Weights of a small audio captioner: decoder layers 8, 26041 training examples.
Rows from block 2 of the audio encoder of a small audio captioner, named by matrix and row number. Rows with one number within an expert belong to one neuron, the router's apart. Each number is 128 + 32 x the weight over its row's rms, rounded and kept within 0 to 255. All counts start at 0. Numbers have three digits each.
Before each expert's rows are labels from the 100 clips, of 14976, where the router gives the expert most weight on average: "responds to" is what is common among them. Only what is clearly more common there than usual is listed. The data: short pieces for a synthesised band: melody, chords, bass and drums.
# router: router (encoder.blocks.2.mlp.router.weight, 4x384), inputs 128-255
# up: expert up (encoder.blocks.2.mlp.up, 4x384x384), inputs 128-255
# down: expert down (encoder.blocks.2.mlp.down, 4x384x384, transposed), outputs 128-255

# expert 3
responds to: clarinet-like; vibraphone-like
router.3:111179071145092135134128165131138197130149134098207132114118140130114148147134145143077132128131119204124170071128153173105142123134094121111149154147152108171133130028135136133062085121125089139137131121185147140158208108121163107150156105133146154150129144106070157162145138139132132165148174096136081146138055153090112131161142130127147129094148121127090177143156215128140144167108
up.0:115106128207109045206114161137086142161093140128109109206181110140146141161088146141170167148094124158220113155146174151091115081107140167148150119147160138122074104142155079141169143109092148107113155052113167086076121140125164098147143100171110175159156171102152057171156166113154161182110102154115153092054162128117116103143133163145115145129182161121159074139135123150106059164134
down.0:056128147103185170123095137101069115139085077128106152087144158085142133148112162145087145164163124159130123155172127107126100144159141123088146065111111120136119049143099224165125206135137189121145129168106161145185189108134120141117135159203119118146167121118171146075141120106131164185154104140163116111116152098133161082109082121153105091070144156096052155150112180097145142142149
up.1:111057160133111113108085067143100148118106178140182141101157098101162073117126095133147088106093143125187119129107186163091149082190154093124102129149187148127152114131152200126156134157112137123092162097114119161057226186130147085097182119150131136115131159104068131118104157080088125126083110137159107143079145058107136098108121138144075136109144083159120084125124092128113111115108
down.1:101199102141112125105093127121101127099140076115154103086124085088130142088131124176115136219116130102081153103168110158110091141116134103099084136088119150142168055072088190139102137112128138156155091110185172139108159124110119139194140134172178080137120081087092169084122080102158079133158165152170123151155089154138089144155117154112151096108142122163210126129115202128123118152124
up.2:139142070093074090157143122123137133114158113163170070147136085084140086098145081134151130099131155175141113106160135131097111203125120146124156159082166151148107096130119170114129044128077128135115106112122151146073220128149138187172138077127138147189187127122115146088139112109123083159101197185175121121135098117122160123149179119155086174108057168038185115109130135104004121167144
down.2:135103092105138153123133195143188160134175144139095129114156091128134127120092121103135082129093138173124159115101148082125110176105132139149135091137151087120103097145097126081116146102172154156173092181131118088097107184158145146134089127046101146078127085134175178098157139139096107111152050146149110150172146107140157104047151122156157110160084117180162121117128111084069119147170
up.3:156160140150062088138151208065103126139125143112169099174102125143136138115145114122125100112129118118201107113171143162123118146094132112156133122146126113137083087160098102129189063113153143117134151133139167123186115197164134131131077099164123142069129119163128069161138134201100129083118142118073138158135116144123125111198100094122148081104061108111195085126135151110131046137133
down.3:150108124147161154093106132076109156097136122156129135156133134136115128090179112149124130148200217123113123143100091123203089155190085146091136131127123128150133169142104128153047132130190188105167103135087151176095089064150151164116151160137113108081128069137155143087134077089080141084104158134145116148130064141163053115040139074181134166136069125169125123112121086145131113140148
up.4:156109123101054119112156130172147134135102145117150115146113196141147090172106094086122119086127203174144100147142188132106164103120116148124137130083170135092113115112121156155073076132112073156063104112102178175157174178102154139192143146139145164116164149185177115053164186123097076091149110073123150095106104136131140154126167163143157105157108167159128135072115121091111121124171
down.4:138162091098134102096143180177147171115095110157117125092070094122084152141089106123144133126096092141127190118091186131211152127152105145150101152103168141100093143125083120165088107132184115135178111124154074124097126181123179167159125157099179187099132106162098117080110174116055149141024104081143122154158082123132123104129166146111145092155143107116090083127119195152108123112104
up.5:161123117120119099168167134061111076113162117123169122134217049095138143121087112059139146107049111078126086111123094094163146147115114111126092149122143150117099107119138111166129102182090114079115121120172108175209103152136072127151099129119140110112139123088073176073146134189173135145131107191137102146132160167162124132122089142143143141126162145154161111164068104103154167100109
down.5:141167140146116155168062144072099069154091110121190107128090060135168160160053103137137132074190175177097146097110065125086103118144153150126117134146086111110168144134089114126101118106125143057173129110164118102190151159106075168138184145119146179121151092104076133110086081150121113147127080122172112167095102157112109134197112139144139102120134086103082092161115183138138176155138
up.6:124104092063120115115094102164136104126093140127109124072153164163144158140098135192120175087126110151169107179111167098085171109141166128068102127103085145097147092106143171128150106128128119132088133081125182148065139074141153118145167091120171102111131164143098117154135177134095111148106111171085148118103140092220137111155100168154084135155146163112157072143132142108132116177173
down.6:099115119095129043079102127103090071143141132068135118133119071145074187141074137151141164143144115157095123176156090129152110174150060118111066129098115161126105132116154159159116141117131164094174130138135118153181129107156104168140114155180083180150164112144141130162092156147168118149134126153167115148141119126102122157123100129142105194089154162138080100141091195102115143133078

# expert 2
responds to: thin (high-pass); harpsichord-like
router.2:208110162116157134147153143167140111146164116145122149148058135162110161117134149140195118135093135071125141192070132143099111140177147198169097123139085112080113141171159172155146161112169154113154115187075129149093077102100120143045132131105160198115092133128077130133077111104070082129093107094119064151102191139170103129111078152131149114142114110131075141165108166131154119090126
up.0:168120115095124126165092129062076107093108119069113045102173098129157075097184109168108173107093126136112096080123087141118148173129137141118134148140199170174089050124149107100080045136104105145120180149199165129146137116125144106130120075162169121135165124098089186141144152165163178116160152125104140112158084067114150123107084208160175156144137083121201129127183136140074126130128
down.0:119074119186143141135125100155134145123129063090127111144157125116163158175144123086130074116103147142161144157121133179095152090155146109104134129094193074086066098113146076095178106148080110090113129088073142129131156150167116115144099138160150112096145115162132107151151202143139109138147144150124147117102124136057152096144153158148141178118124170123127137146087120107124118133121
up.1:111135192185114126123091063115140134097190164144077130084141155072132168079140109142080048116020087153154126127112230190106057177133133117125081093089181102118128112121121101124142100130104133195153085110097150164129169109179146078104121120169116108152134112108102155171149114121168103134089158127157156111093143169141141071073107146132153160177120188062109193103120054080115159150144
down.1:098059140064124117137138164106167148134108076101068111134166194091127140094165105101041135160174139123092136080106115117171142109111156122152134120109169109085143165083170135154145103142136078071107181174038162122152176058098150131094138148158207061109093120134147137185121086142134118112114155085165118145147146156085113099133134136149130125136113153113149154125117155088108130116063
up.2:103128124125176116180072071167148127125191165066223086146173089149138166147117147113181106115133125147136087113142138119127101130112158132173127104121095110110122101104157096175091136091133082164167108041151138100137089141127128159120135184153129142120157139166105157094152150161185068145117114121162154126073111138082161156128151134135098138096095104170115086173173134101125124107089
down.2:107116177163149170177105133192171175119148091133107054163084139175040123102137187100115112110159094118148159101125122104106102154152110105128162122108129149066153130139180126096133158147080061139118076130103099181192121117085149176127161139193169156141165166146145107090125138098154130186143169082122170076136096163098169125162161126073121104090131136072085185181108119141154103123119
up.3:152145140179126104098135093133100099066156118160148132092106119127145154083170155151182105158122100133140085142180107028106108134133205100118161127121139116111164150139142129151103102157114142140113152116087110045068082091155109117135066110107129082165161112131097114158151083144120150186148124144142098092197103083169174099150080103145104142103153128114122134167181093083104139118186
down.3:056100174106111112110169125147110128096191105120124149092153126113130154160110171151127134132109077137170104137096104100114141118107138139159167134165187082099122099158141182170125178157171080095078154067111110185114157127158126160112095083139138110045102129166135152110148087117150135189197149081117131134123129103094147117119116130137126207145108087138118096146108086145153172137146
up.4:157121133097118168131127113075152053111146117131163074133130075192176094151125085047117122177121120096126162169172117144086150103069192140105146100101100099070081088128209128134127139182153100142125139106175099121132102109083097177173115106150138138069151137125063179135141147114084143110085131121191133134098095069108108132173098167143137107133116165134156060149129135137171128069183
down.4:089170101091180143138169143141104131119138128121171079140131198138098162117100132078113105165179098089118172168152111086127129151141081109111111152151096096138128173151165110185112103168158104109218084133152107158118158114134109130117166165163126087102112141106122130088097120101156125074150104142154081184149106151155114147183133104181148127086126100149153103198114148147193110078138
up.5:085145084113137128150052092093121100055158130056127087091138170051161207126170136105066089172142107108100104112170137098148142145139166088108133113111148133129172113106140175156162087153130131176087151069143130129152158130119151128088143057139121133130108138102042193076135133180115127104116155134171139071156110098083130177102095159151076141108113130116188154176179174113119165130090
down.5:083112099100136108133152148098070134100143075120136077113084141089172223127145143120156129138146081130105134147089128096103141110084082109092074124117114132128139148136093117130077186116108121133137051116099190192151164090156149155119067151178141147188071114090081144126098165104107109154106158118195125151121122131107129187121154134210096148144129090100172176142130152123044121146162
up.6:136127077091175167188064103164154132118196140034161098145165114134134124132132123139132082114148156123158093119090125088094096138119144159157111105120116117117092130118158082137084161088132127170127103054179137136118109156116137169095165148152173127164152096112133131100158152149176110157112153123158174109084094157103155112101143151122123144151097111139080150141152142114116136113071
down.6:172143135124157204140113105122191156126141125088102078170114128163064084089152141137135092128150158089140175132102075108124075136144123142128113109114135177093148152108180134129146133126120098110158105131144113150158086094134124218121151075165203141133159140127100153121083095075153139155156156090071168117147072185159144120111130128074105107085148166095112194130117137136100126157102

# expert 1
responds to: thin (high-pass); string section-like
router.1:054095129151150131099165169094082110095094152159116111166058127108133118155112113131113176153161159040152082137194082155126097135115109094089154125089126169167137133141128108138158154154144159131120128100176127112130112182143125143135178111126107083070122115158139113144132098133074162129153095162125000095126147073173153091185108090121160164119137139111198071080074097184092104136138
up.0:115132105121140154200120115110140109112099127063153129175143066140151115096111161085172140154109075124122073127117109163143123140085114106142133116101123126137097060153145138146126093201132096103167221112147173108110164134095137121069149143113144184172132135123075111215184097163120145090122124100144087158113153069148120090124060154159153079125144147044135086174120141152081074171143
down.0:139119122092108151136119109129146082098106154115117116125127113169137114149078143106124097153138084194048168187143201133123127128081112124121116151063091160149079081116162107132102077172115127128125131155213169150089142160088077164184151133116146104129127146158047121095112155116114152081067166132131128171158162127089092168110138175253109137164121094124182152131077047155095111146080
up.1:135159071125060103148102095124106109158134082141156117149129159126135100098121061177110096137115144146155137156156131154098115091074126166158124199083153083189189094188050131153106158112063146163116076130099142128135140183121123120124098087134122163212165141055099120078146149135107117092143137189114113148133188135094111084149185145154065150106167092060094161167127108128132146087068
down.1:132075135086215079135143158139105080136102165164146172131124113119128095071107055117140080202139153162134116152094066145132096128098131147159158083116094110125114109181087138099177135157151210118159129168143095077104054107127095138076114132107149163127071149192145138100073139141077227105135139127132164106150121070171138099133079099149083129115122078083115140114141107057140154141162
up.2:093099131138132081110145132142082143114131100161120149107149117139137084117113124153096159068123143141148062186140164155134164187098128130112093160165133153085109138132136068109125099172041148169074125129118090134176082113105176103105139133161120117105206149155126082199150128093150117148234145112107109096094169106080143080161116122118136198169154175139213053132118090112128139128143
down.2:136130107139108166112113103075153125137120179098061189118086135117096112168128112123067094089141140112086089122138083165169122112121121127110105096147099083135107182065155106162183177090158150098081151128133121130221102195064125167131159102067186110123126123146134136141153142186153074035137145142135079109178134094188121144139152108118105179148123142153096131145143132158183166130128
up.3:121104092103098081134073100120080157114119125139177111088140171069126140129095110130107126044064120153134146114156120049160137098149081108085115170117185169111143133059111061158156079156084113099083162120143163164171201151170141083156105133178126087120127121144088131135134161115158040133176115094144113161111106128133119093185140141129084177074109129168171156145163095102116128093094
down.3:133173130149106178082110143134129125124151147171162167080111113170081142164064097140119092070144120112063111150160140157236144143145116125091114138146111118124137136136148111121166137105150181132112102147155100118140114132085132149169151103040088117146134134159153125142118126181115084113091154126125124124131110152160086121057093121126078110156130116101072134125073151166162144142129
up.4:152112104162116115120073062091121078074133113190092138110127131089114074154221151102109084166158129126154070151077095125087151154192125157072147137118111075122114121111171174079208130118138108121143131151089128106090122172163140114072146127090218098124135179136071085101143125079110140132172076176189101035164161129211077087127164125135123134151120173125139139110110114117117172099164
down.4:132156126121137108172157137084141090072069141170096131159096125152129143167116073165149135192047097092157103132152101097125151124113102109107116127132085152181136129088126114137164180111148116187154126208119064119140106147106112114112123128109167180143094138162110126131172131062167137141157173176076089083089134093146105153140191113145085120127144130131135123057180140121088130157146
up.5:114081095104079137209113061149137141100141106112144104102136119128211108108144101088178105108113111209168094151157162107071140115127150147114130116132190135111112087107109129115161100144046097130159115119120154164136195151097140174141107099178103162149166134138117127146158160154109142102187137116104183112062119130123142101151125157187098139098108109110141130136174113117080085146151
down.5:129114165128102076115170137070176074069077104138147146098092077074147116147148080120181101118075168070129113107103149134159123141165161120137128101101144130168071018126097108113142121199087086124164153135162133161150111174170104104138071167107101134105163109107157074158147144173104135149110170156098170105132186108129175128101164150162153122093161089070167064119130073105143127104151
up.6:118043131135102116169077124109118073134119097090176122116126171105152110150127084087162097096078135127074156138126130144162150111057112123174156142128088136104144122139109043082199157138123104102106098150158111207148146178139044176116150089168090140046121139149093157150191162133130134092100118121086167195113155124157128084127156093154112163118126131208165068142191158146125076096105
down.6:119110096127154091087116138140134151144150119158094134158145158129092135146118156110074120088102087176112120071124153079193046160106081163149128120103162112107127139096111063159132152118173193122156098089145170193153136087125109127150107146149098153096107165113101126172162094127162125166198173112116110194135082151085053085091058073117042158113113154094130149167151151137147170142066